{"dataset": "made-up ball-and-stick molecule models", "image_size": 24, "crop_scale_min": 1, "activation": "relu", "init": "kaiming_normal", "beta1": 0.9, "weight_decay": 0.3}
Rows from block 6 of a small masked image model, named by matrix and row number. Rows with one number belong to one channel. Each number is 128 + 24 x the weight over its row's rms, rounded and kept within 0 to 255. All counts start at 0. Numbers have three digits each. After the name is the row's rms in percent of the matrix's.
After each channel's rows are labels from the 100 images, of 14848, where the channel reaches its highest value: "patch colour" is the nearest of a few named colours to the mean colour under the peak; "top examples" is what is common among them. Only what is clearly more common there than usual is listed. The data: made-up ball-and-stick molecule models. In brackets: how many of the 100, against the usual share in percent.
# c3: 3x3 conv (model.blocks.6.c3.weight, 176x176x3x3, each kernel summed), inputs 0-58
# c1: pointwise conv (model.blocks.6.c1.weight, 176x176x1x1), inputs 0-58

c3.66 103:136151118119120109142096103126101143108118153147168170136104166131124130119149136153149150123089117097125144120072136077146127150107131140133128139143112133088104113156124131123
c1.66 104:126146117105150146151124125100144121108158106085115099113134145148133153092142140135136120123101088112144157162122156107140099147119067104108116128139096122196092128166126137094
patch colour: brown (41 vs 12.3)
top examples: space-filling (100 vs 32.8); dark backdrop (100 vs 49.3); balls: three (28 vs 9.8)

c3.12 106:084169137156114150164141137155141132081161159122116147121121076141116148122155109129119129128094143128181153101150085119129066133167137172134164149123154078113075130131114069107
c1.12 120:069122122173124126150141111132155117000132126097119123126154083100110120157136111161127133124108160142160165066134140128110111152091125128137155183105129097109119106126127113126
patch colour: grey (28 vs 8.6)
top examples: space-filling (86 vs 32.8)

c3.22 090:072108111128133141093133179131161087131167138128113097125150137175048136135155063091072136116096148096131124090137102080109094133132136120099112157128116163105168100127147113099
c1.22 095:081164101161153149147142109137116120101094162127188159108134126148016170082152080098088120133112101115177156129111125132145137093179149119142086140125122172126106098116156138129
patch colour: black (100 vs 36.7)
top examples: dark backdrop (100 vs 49.3); space-filling (75 vs 32.8)

c3.39 097:147168156130132104118145114157127120121131147100126152156149114156143112117159119125109105119098140131088121131111135127098116133129148131162134126127134098138139138124126096067
c1.39 093:167145118149131104154145119141124130145120172066148141157118092139142113130158120116126128123133160131114148146121139050137110126162157159136131128134124124129119155112121133098
patch colour: white (71 vs 23.1)
top examples: space-filling (60 vs 32.8)

c3.34 089:093105144136169143141121100185128119105181138127119130077181117128167138105118116143121129143140198082130125117152137117101099124148130128120182172147131138119129120138150133123
c1.34 094:132130119146125118129143128134140106151135129126126147114157095137147162139111123141104131111131152097000136098119134121136119150138129127111135146122110189132134122133117135135
patch colour: black (81 vs 36.7)
top examples: dark backdrop (82 vs 49.3); space-filling (60 vs 32.8)

c3.154 090:166098110115172127122135153115126136138118154134147116100147169159119148109029135146120106101089121128126087108115156113143150085125143133105118140122159155140097132134146127129
c1.154 091:171122140158154110136123147126084152115165142127120142134132133121142129141050119103132157115122110117138094134121106107128137134137127161112121129136117156123120093137103115137
patch colour: white (97 vs 23.1)
top examples: space-filling (64 vs 32.8)

c3.20 104:160170173127123158117155145132135109151130143106121148151110112110143102138155083137161122122124118177139149128088104116141126097091147153112101081132141179107169106118202120138
c1.20 122:143124215090138115125127131109132117111130123113120148129111003091161115150123121116151121133127137148109127135110126139114108093123133127131126107153127149111138092114234144126
patch colour: black (100 vs 36.7)
top examples: dark backdrop (100 vs 49.3)

c3.146 082:140106127107193130154157148153101121082174164101140096145114094133118134135126115108131103122132135149100134150088093105141157119085110150073120118131100092102131095130150110116
c1.146 082:153135117086159111133120140145085148123152153168125092150165097142138136098131113149141142118121120098095133105125144145127138134084146132099104128128104089112110111130112115129
patch colour: white (96 vs 23.1)
top examples: space-filling (84 vs 32.8)

c3.168 080:116174136122078131114125132166169156121115153111135160119144138166144104092131106133160139131126139118193168105084099136133135169150154139133160128142084128157120163110133144152
c1.168 067:120168153053130108121118137166132161127105115092137150127137129136147101104117109122165107120101124071171155102108120128130114199157089096113143143122092110121093118106131143116
patch colour: brown (40 vs 12.3); grey (28 vs 8.6)
top examples: space-filling (100 vs 32.8)

c3.171 120:093134137108135088110135143093114123146145111113121169115124102105147108108110116142117125123129146113090151091150105145128103150081152120181114177154143101149128138124145188139
c1.171 105:098101167103144148098145120094116153163147140131132171133102129090159097114116138122102129128126137103103127150115132132134122161114120148159190128132137124165100134130155145137
patch colour: black (98 vs 36.7)
top examples: dark backdrop (100 vs 49.3)

c3.129 107:099122127144095127113177153130162133134097119134120090155108103090153154150153143115140170185149098146144111150113126124126081113130147190124143146124164125123124130104153139098
c1.129 091:136146141161115115131129080117128136163161106145115093151141130122138129166157110117105157157104144110113097159111137131127115095080116146134129167115174147089112127070116157114
patch colour: grey (31 vs 8.6)
top examples: space-filling (100 vs 32.8); balls: four (28 vs 10.2); balls: three (25 vs 9.8)

c3.87 096:142154114185106130138165101132133126125171137128125141104142135161140109146124128067115155139108117148133132122150118113129133155160197116108103086128141161145079120093144107108
c1.87 116:138133113165104147132154101133128106108122159115128126107118133172123133119154130073122150138134140128131141114088131130113135148145159104139081173119125119133091119123119116150
patch colour: white (59 vs 23.1)
top examples: space-filling (100 vs 32.8); balls: five (28 vs 9.9); balls: four (26 vs 10.2)

c3.3 107:097186115148144155124140123126146126157173149088127119102117117113147086115138091146069164115127131124113134149152066117121169131099145120123155156139131151113136116105115110100
c1.3 114:130140145003148150118128107142159113118164130106149098130126109142101056104143126127113154164114151137101155097121136129118110123143151166129101134085129130168126089160131119108
patch colour: pink (51 vs 16.8); grey (34 vs 8.6)
top examples: space-filling (97 vs 32.8)

c3.30 085:122157125123150122138125089132145130104122137161122109115138113126108089132125192109138159160138117114129098104108107148138159102085113104122142119166210129101129154110131148086
c1.30 089:124101128082106153139128097142144119088115115156128099178139103090130118131144149152123123000128127121139096149090107122121117048148149137110149132144154118133131138114112122161
patch colour: grey (26 vs 8.6)
top examples: space-filling (100 vs 32.8)

c3.149 109:073148130145132108095148133127123203076144108098137111111139165118130148115130078125071144146136115155092123142164108123142147135140155159117158151111122104190116148114156110121
c1.149 111:106138149142131132109141123142164168075139132107141141117110115142121100131132113136082131132137118122080141109151135111094133117121138139122084159109132102162132096103157146133
patch colour: black (61 vs 36.7)
top examples: space-filling (80 vs 32.8)

c3.135 086:113124101106107139129138092140147150142091133131144107130066157117090113110140114116127120117134120118137131148092109111121114089105136110177161127146150125105140116149134137126
c1.135 078:093123093120105160135135071137087148136131144098138154143079134137098089096157128074154118117132109114126124155138121081103132106112094116163172135120109110126106121119140128091
patch colour: pink (77 vs 16.8)
top examples: space-filling (76 vs 32.8)

c3.99 109:145125132179118127125167125143077089090145143098081122124100117145115112115095135203149130125097155123099106145130093132072111109102133116126126163110167105115138127125130142143
c1.99 124:199179163173116138139123121144096085129137154105118136142119112149103125112119114162169143106103129134106125115137098155132120128095131137103099149126115127114157120137137128119
patch colour: grey (34 vs 8.6)
top examples: space-filling (77 vs 32.8)

c3.52 083:159104141139116151111178146137134142160092119111155101123117140110153156185109151116111164103137155155114111153132129123102100109126137154152121146139153102129079102136135110117
c1.52 089:143110143139127161125139158144128127152112126135161120130130144164128150145083143113136128134125120159094121166110122121110097127178109118133139092122108114003116129145152145098
patch colour: white (74 vs 23.1)
top examples: space-filling (82 vs 32.8)

c3.32 101:128104113128095191114107126122126115140128113096149145140160156113083158175110173097153124120116187093154125128166151089102094114102139133155134125118107097104102127151129119145
c1.32 094:145115125133097131119119133129142149150127162111117145142154140140121146139110122115121106132144055124218155109126135109112088114083111103160075114122114122134138133142110157133
patch colour: black (99 vs 36.7)
top examples: dark backdrop (100 vs 49.3)

c3.127 099:132109150098149135143162129146122091144142121166132138139144143131114157135105097154124092137172148096150124104103092115108071084128084143105138147108175190122162110128135156118
c1.127 087:113131146136167173114137123151126096123125115161092089134145096138093147152116108119086126138119120115207137157124110136111091119097096116104105144116130133109139114115087130121
patch colour: black (100 vs 36.7)
top examples: dark backdrop (100 vs 49.3)

c3.27 101:098094138136129076173097109153167113165120109143130134115146144134150118164163153109163104128120162133116138123137123123131122136135140123135133141119143049106132128113116122157
c1.27 090:155117136104087114139116127127158114148136140129119117114103136153131100131135108011114086125108151111136133087139128111151124134133131132123082148125138059107123112103120150099
patch colour: white (72 vs 23.1)
top examples: space-filling (72 vs 32.8)

c3.174 090:107132132124102175144156125133158128155133128174122120131109135131124160117132122157134161063124143165171137080136126117116115145151171123127141119151144092153120105138134150109
c1.174 088:093162150127081161127109117115136153123146136180102134108112140147130100086136129141130139123114152141146095159133100140118102115169167116121139114154129148160108127126105149144
patch colour: white (73 vs 23.1)
top examples: space-filling (96 vs 32.8)

c3.60 117:130108142149188115148148129134140133112138128110121064138173124142130143125139072145120122198141077158102099179107145141129156127135151169095123137130153088117170108169141106126
c1.60 105:136092129120161139145142144084158118102151097127115104129125175166144083123115109161098121134092093157120126158127118161108119110133151181115112135108146097137149154129153104151
patch colour: black (85 vs 36.7)
top examples: dark backdrop (99 vs 49.3); space-filling (74 vs 32.8)

c3.35 087:138140136135121104144151092155092130131134124146123113127098124119125089125130135141143103167141103190116124121125140126150124126122140095171153152159106148086121143108123107146
c1.35 083:164167135128114126147129114162084124106105133149143112121106133108155097136135127135159102148115065145089006128149129114124109152147113106154148139155136086132154134124128157147
patch colour: grey (43 vs 8.6)
top examples: space-filling (95 vs 32.8)

c3.166 091:099093113121102136121112148156125134091116156107096063128147140101134139111129126115104130112179125113133130113113112132106147106130116098133154123097134132136139130130132112105
c1.166 083:103105113147145131091150115153183147105084153128107072156143138105161167129124137105115131090125151133138148120080142148123123136146132107131142109118133166140113154126146112138
patch colour: black (98 vs 36.7)
top examples: dark backdrop (100 vs 49.3)

c3.89 089:138111122141144152122169116204114124102149141152101118132093105137099128143143124122114172155130131136151177154126125131143123141113096133150152119129129085085163120127112148147
c1.89 082:147117114135138092125150137170138109150133133142134108128103096093132098164146116131156144151110132125096166172122119128105114155159152132139151110142138127096141127084117127109
patch colour: white (49 vs 23.1)
top examples: space-filling (75 vs 32.8)

c3.21 107:110155143160085116095143152114079116086090129113113098183136136088142123136119153158093138163149133173152131114110116153133130130157133152150137130149113122129122171099129125139
c1.21 126:142124110116095141131129138137111102086125110122049102151103134045072117120111108127048123132110138192118145066126120153134110107144134159128100152143129114114128119111084164137
patch colour: white (54 vs 23.1)
top examples: space-filling (100 vs 32.8); balls: five (31 vs 9.9); balls: three (30 vs 9.8)

c3.110 111:141123149150136139103126151099104151167148137154133152126128085135165105136129120104186113133116135051063137125121128126091131106126149165136121103131104132151132098141105127133
c1.110 132:115142164147131151121125150132136128108140154124149135146127100137132140127119149092219129127099115124149132106112144137098116112131137138130135134117132135132136086134012131132
patch colour: white (95 vs 23.1)
top examples: space-filling (69 vs 32.8)

c3.95 099:109133114135132141145124054081155095133117161066128112103075128118138138105126141115153082152097109090119156136157128130139148134149085112159123128122089113117119123099132182121
c1.95 104:112122137164092144119118093131133107141109141101108127163106103151118165143121133120150088119123142106105193115128152147121134128121130101165128095143089150104171160114140137105
patch colour: black (98 vs 36.7)
top examples: dark backdrop (100 vs 49.3)

c3.61 091:131136121115134131106127117118164147113107138121141130146083137160152152137143103118143121122139144140163130086116114157103125134153076135143144136097185121135077182139158125148
c1.61 079:136116139086123139114114133106149135131108134137179122154113146180131130158141097135147139117104147134156153124129137141119131116133071142124153129104150127166109150117155108115
patch colour: white (66 vs 23.1)
top examples: space-filling (100 vs 32.8); balls: three (48 vs 9.8); balls: four (38 vs 10.2)

c3.14 105:139111115152121157120152166159131137131146091149123113109124156116120122148140127104137118132141122135091132093177150105144140124122120108093138138128130138148127125124123082087
c1.14 087:132123127144119113136154126158139154115139015148142098106121198119143130118118137118112138129175155116108138099143123161106134144106119107110134156119129131133138097119124103115
patch colour: black (93 vs 36.7)
top examples: dark backdrop (100 vs 49.3); space-filling (69 vs 32.8)

c3.1 099:162106133175122133090120157106155124144172114125099137185137120180131138131112098110125113100091134109085132147120109111107123164121180131165091108134148144123136123107115099090
c1.1 105:143000104195114142113147135146141188134136150125134134136136111190131126153138081098121114129128158093151120122107108115147119126143181137131098129109121127130121141099075128119
patch colour: white (91 vs 23.1)
top examples: space-filling (100 vs 32.8); balls: four (34 vs 10.2)

c3.59 110:138142135129077145079132131140149159148124125128135121090098155116118107112123100121104138118141124135141107071078142135114140094146110108084206136148091129116127138125142124152
c1.59 104:165135171140138133125141129106144139154124094121081139133127160147113095117119112098136141117143144160181137113092099140089150132136126144116151146133103113117095095111112109121
patch colour: white (72 vs 23.1)
top examples: space-filling (89 vs 32.8)

c3.147 103:141127128117139092138121146144142065147129116112128125128090118122124143130150135149128131137151106080190143134131148105118115157139111125173110141106131137117152110127128150138
c1.147 085:158130097086125101136139164129121104153149136127134086123104153146115116114121119130136127125120103128168128176145115121133114131137122106123146132123149147123169120145105140141
patch colour: black (100 vs 36.7)
top examples: dark backdrop (100 vs 49.3)

c3.37 110:117157151098120123085141149127128140150110155075106118106119105185173133142137070112132129144138126108142100150102128135156162158122158162128176139129089131123109109141143135137
c1.37 101:099112151090147117087136170132139170166125130131115138130140134130130144159119093137139118130127127126165125142000101129177133139125118134120151127111114113127100132093167129120
patch colour: brown (37 vs 12.3)
top examples: space-filling (100 vs 32.8); balls: four (34 vs 10.2); balls: three (31 vs 9.8)

c3.82 105:133099115127102154159135076122137129083120133116131169101164136139159162138153099156133107101055148091110160112132127090107095121143122124115088135145111071138076142139118158110
c1.82 087:143085135183104135115132105124123109092107128143164116117161135169122136109145138168102140107122144107080137105115142119078127137120142082100091107135121095099142115123113140093
patch colour: black (80 vs 36.7)
top examples: dark backdrop (100 vs 49.3)

c3.138 092:121152127166109141147177122127140136135194138122120120123160141172165109093120134106153105068141145131122135130102132132146130118135117112136118133119152117109106124133149121092
c1.138 118:155170130179114124158143136122113134121170136114118129080115128138169111112151112069139138098091146130137107108126125113153116141123123099148122088144140158117134114102140129135
patch colour: white (68 vs 23.1)
top examples: space-filling (92 vs 32.8)

c3.160 112:105145131096135125154106152156130128160151081089110145161124077139105149154143154130141113113128117164148140132102126142124088123114161106140120149148090128102146117121154091148
c1.160 093:130144146105133111155102142137081088130150132121141157125106068125135119139170148117133127093123116123138125096112113122141095123104134139130140132165105098077135126080140066111
patch colour: white (52 vs 23.1)
top examples: space-filling (100 vs 32.8); balls: four (26 vs 10.2)

c3.53 092:146104111093144120092138157157151120121109104134154136146099100138128143111171146125113087134112138080166175160129146140142125151116113144172113137134127078110101154107147116108
c1.53 103:118113108141105129114091133135133135125089138146126121118096111157135130069151130064127114154133137086153153118119120095157121105108134110130132159126137079147023121121129130122
patch colour: black (99 vs 36.7)
top examples: dark backdrop (100 vs 49.3)

c3.140 090:153114131109147119147141101114127142136092124149137150129196108139175098109104154124151108058132117104151151150129125140144111202147133136109110096122126139147147127118098133087
c1.140 073:101091151091122100128106128140112135079139115123111159126127134133090133069073125119160106107108111081133108141110140119150130177130118131139132137129105120093122132109118125131
patch colour: brown (43 vs 12.3)
top examples: space-filling (100 vs 32.8); dark backdrop (100 vs 49.3)

c3.128 091:093107133110145130116179108155113109144130123208134123134117132120135126168131144135146133130159116179137089165147106108141167132109100081132121124146134129138121108148133122141
c1.128 081:107117134136118123123139105162114133120110117172109117130162126162123171141147142138115155136107111142139131142132128110138110130120133128140120093153156103107118107137124099144
patch colour: white (91 vs 23.1)
top examples: space-filling (64 vs 32.8)

c3.51 103:107127132160079148107120111117108139111086159112133146074119139128138086076129107094078132113150130127145087116098121111107199122120126131100164143131139086075145146124122127127
c1.51 114:134160146125139154072140107118116085102108122120126151139148161138137132139125147092103137107153148116130142109125109119142115163104128139131110104148139045082147111132133120122
patch colour: black (80 vs 36.7)
top examples: dark backdrop (93 vs 49.3); space-filling (92 vs 32.8)

c3.163 108:131122131138069120179137125111105118123139169140125187167123116145117128116124134155103134154134112105157111165084142116107130118115139157203132108125137195086093123147123126118
c1.163 097:141105105122110143167165151140150138131094131125127155144129178153091131107120153150105129136098137114146134135091128159089135138118121176138089111130119192086129148148098119107
patch colour: black (100 vs 36.7)
top examples: dark backdrop (100 vs 49.3)

c3.45 093:139114117091157124148104182138103156143133120120118205145183141115129155102128120142123159123107091112112154112120115180121085105147110084136109126148108130092112142155131119153
c1.45 094:128138127104112110128121141114123111134062123146151159097163162085127113128137131129123145130092118120141128147113126127139120120201101049168100123128124133078101121144114132168
patch colour: black (100 vs 36.7)
top examples: dark backdrop (100 vs 49.3); space-filling (71 vs 32.8)

c3.40 084:125127144087131124123095159127134124111116104156153214172128126118111126096097172121133113100117129109135092112115099113084060174110121169134152142143100101129126124093102116125
c1.40 087:100144134101151118131129164128120139092190129116181181142128158108105116099118125111137128116131128155110105129110112108038120124113122135103120176106120129159145186143149140141
patch colour: black (92 vs 36.7)
top examples: dark backdrop (92 vs 49.3)

c3.123 098:115093144132120139130185121138088106082125121096152114135105127111148120096147155140152133174105158087137110128148115140112127144130116084141089148091178128116146156132156136119
c1.123 105:102107130163112154189138127116105118103162131132141105112113094159134102093160118126136111158139128101128107089127137142143134148153114118135060075108158154120157133101157131118
patch colour: grey (51 vs 8.6); pink (39 vs 16.8)
top examples: space-filling (97 vs 32.8)

c3.148 102:108157136098128143112103156125171153118134133084163124162114131097118140129136148101110127154142134128108129084157144118115078165137140122116152124119129104102116160110156078142
c1.148 103:165038152109107128136127126112160137144117090115087107133133121140114130099137138105136117165145093133169119121104107123100113174149164119122090128104126102139133129119165107127
patch colour: grey (31 vs 8.6)
top examples: space-filling (100 vs 32.8); balls: three (38 vs 9.8); balls: four (36 vs 10.2)

c3.63 093:127080106108132115126133135146107122108137097147128087155123163114138135168141144133100107141117069129123158129158125082108158165114087143132144136150113131092101111137142148066
c1.63 102:125114128118126136134133130159115116122128118119117114133140162150156138149155123116094102152140102146100154117132128104128121142080104130164135121162128107131128119131106143080
patch colour: pink (87 vs 16.8)
top examples: space-filling (82 vs 32.8)

c3.130 093:118152131167141112148102110135142125135175137142131134123076123137134127139118235143130117110149110154137119126136119100121150164123085106080159136133101124104113115142132081104
c1.130 095:150136154156142137156132095135151124107140105135097132100130142165115141141109175163109141125098121114111129127153137134120129172158107131099167120095103129131100141142142123108
patch colour: white (80 vs 23.1)
top examples: space-filling (64 vs 32.8)

c3.2 133:151117077125155103142164113096142124148130121100136099137103102123145130136136129107140112114147111143104131087125113148110118105163149104106132099133148108123171096080152143109
c1.2 123:136112098121127108129136105122122144116116133118128121140138036139133105139137138105105121128127116118175121104109140144139112137132146129128127117145133120136123131098251133136
patch colour: red (28 vs 0.1)
top examples: space-filling (74 vs 32.8)

c3.134 143:192131152133156134134137137123092073101131110089133136204114097127105140137087114146133112099091132110114131149094111144146065176108133115167088133139163127137129149122095107140
c1.134 121:157092158136132142129122142101132078141144122101093134144111113115120110082116112162159131112115142125173117177090130127123101134121134105171142096155137158122145130104118111137
patch colour: brown (61 vs 12.3)
top examples: space-filling (100 vs 32.8)

c3.65 107:134141108085165110119130122109096084119115129119139112166119110118100103154124104165153119144112171154132146108112117110155070174129160126188126106178142147091107157115148152105
c1.65 107:171132131026130100130121132138122115157088126127148118142130084142145127130138113156126121130138145119183153098117117114165086165170129126157142144120126144109078142137144150140
patch colour: grey (34 vs 8.6)
top examples: space-filling (100 vs 32.8)

c3.7 101:144142122119148126122105127191114102111114126121122165127087138093108155128110253133144092141162114184130093073158141131139128114139149132109097127132111143127119135111139105128
c1.7 101:135065130124130102126027113139140110144084116123123131130107167133142131121167192119130132123192127101130145084140118145141148117156122120128122094125090186140108125126132107132
patch colour: black (100 vs 36.7)
top examples: dark backdrop (100 vs 49.3); small balls on sticks (90 vs 33.2)

c3.132 094:154112123126114113124118164159136127131131093125114128134145125110113171102139149135116128130132144098138155089120129144136123119117095111114126133103105101169150110146100170145
c1.132 089:115125129144080129158127120148134079117128113152077117136128109145118149089135126100124128120101159098154160143114103097152147127149133135151121116125123129117149151139078146147
patch colour: brown (61 vs 12.3); grey (30 vs 8.6)
top examples: dark backdrop (100 vs 49.3); space-filling (79 vs 32.8)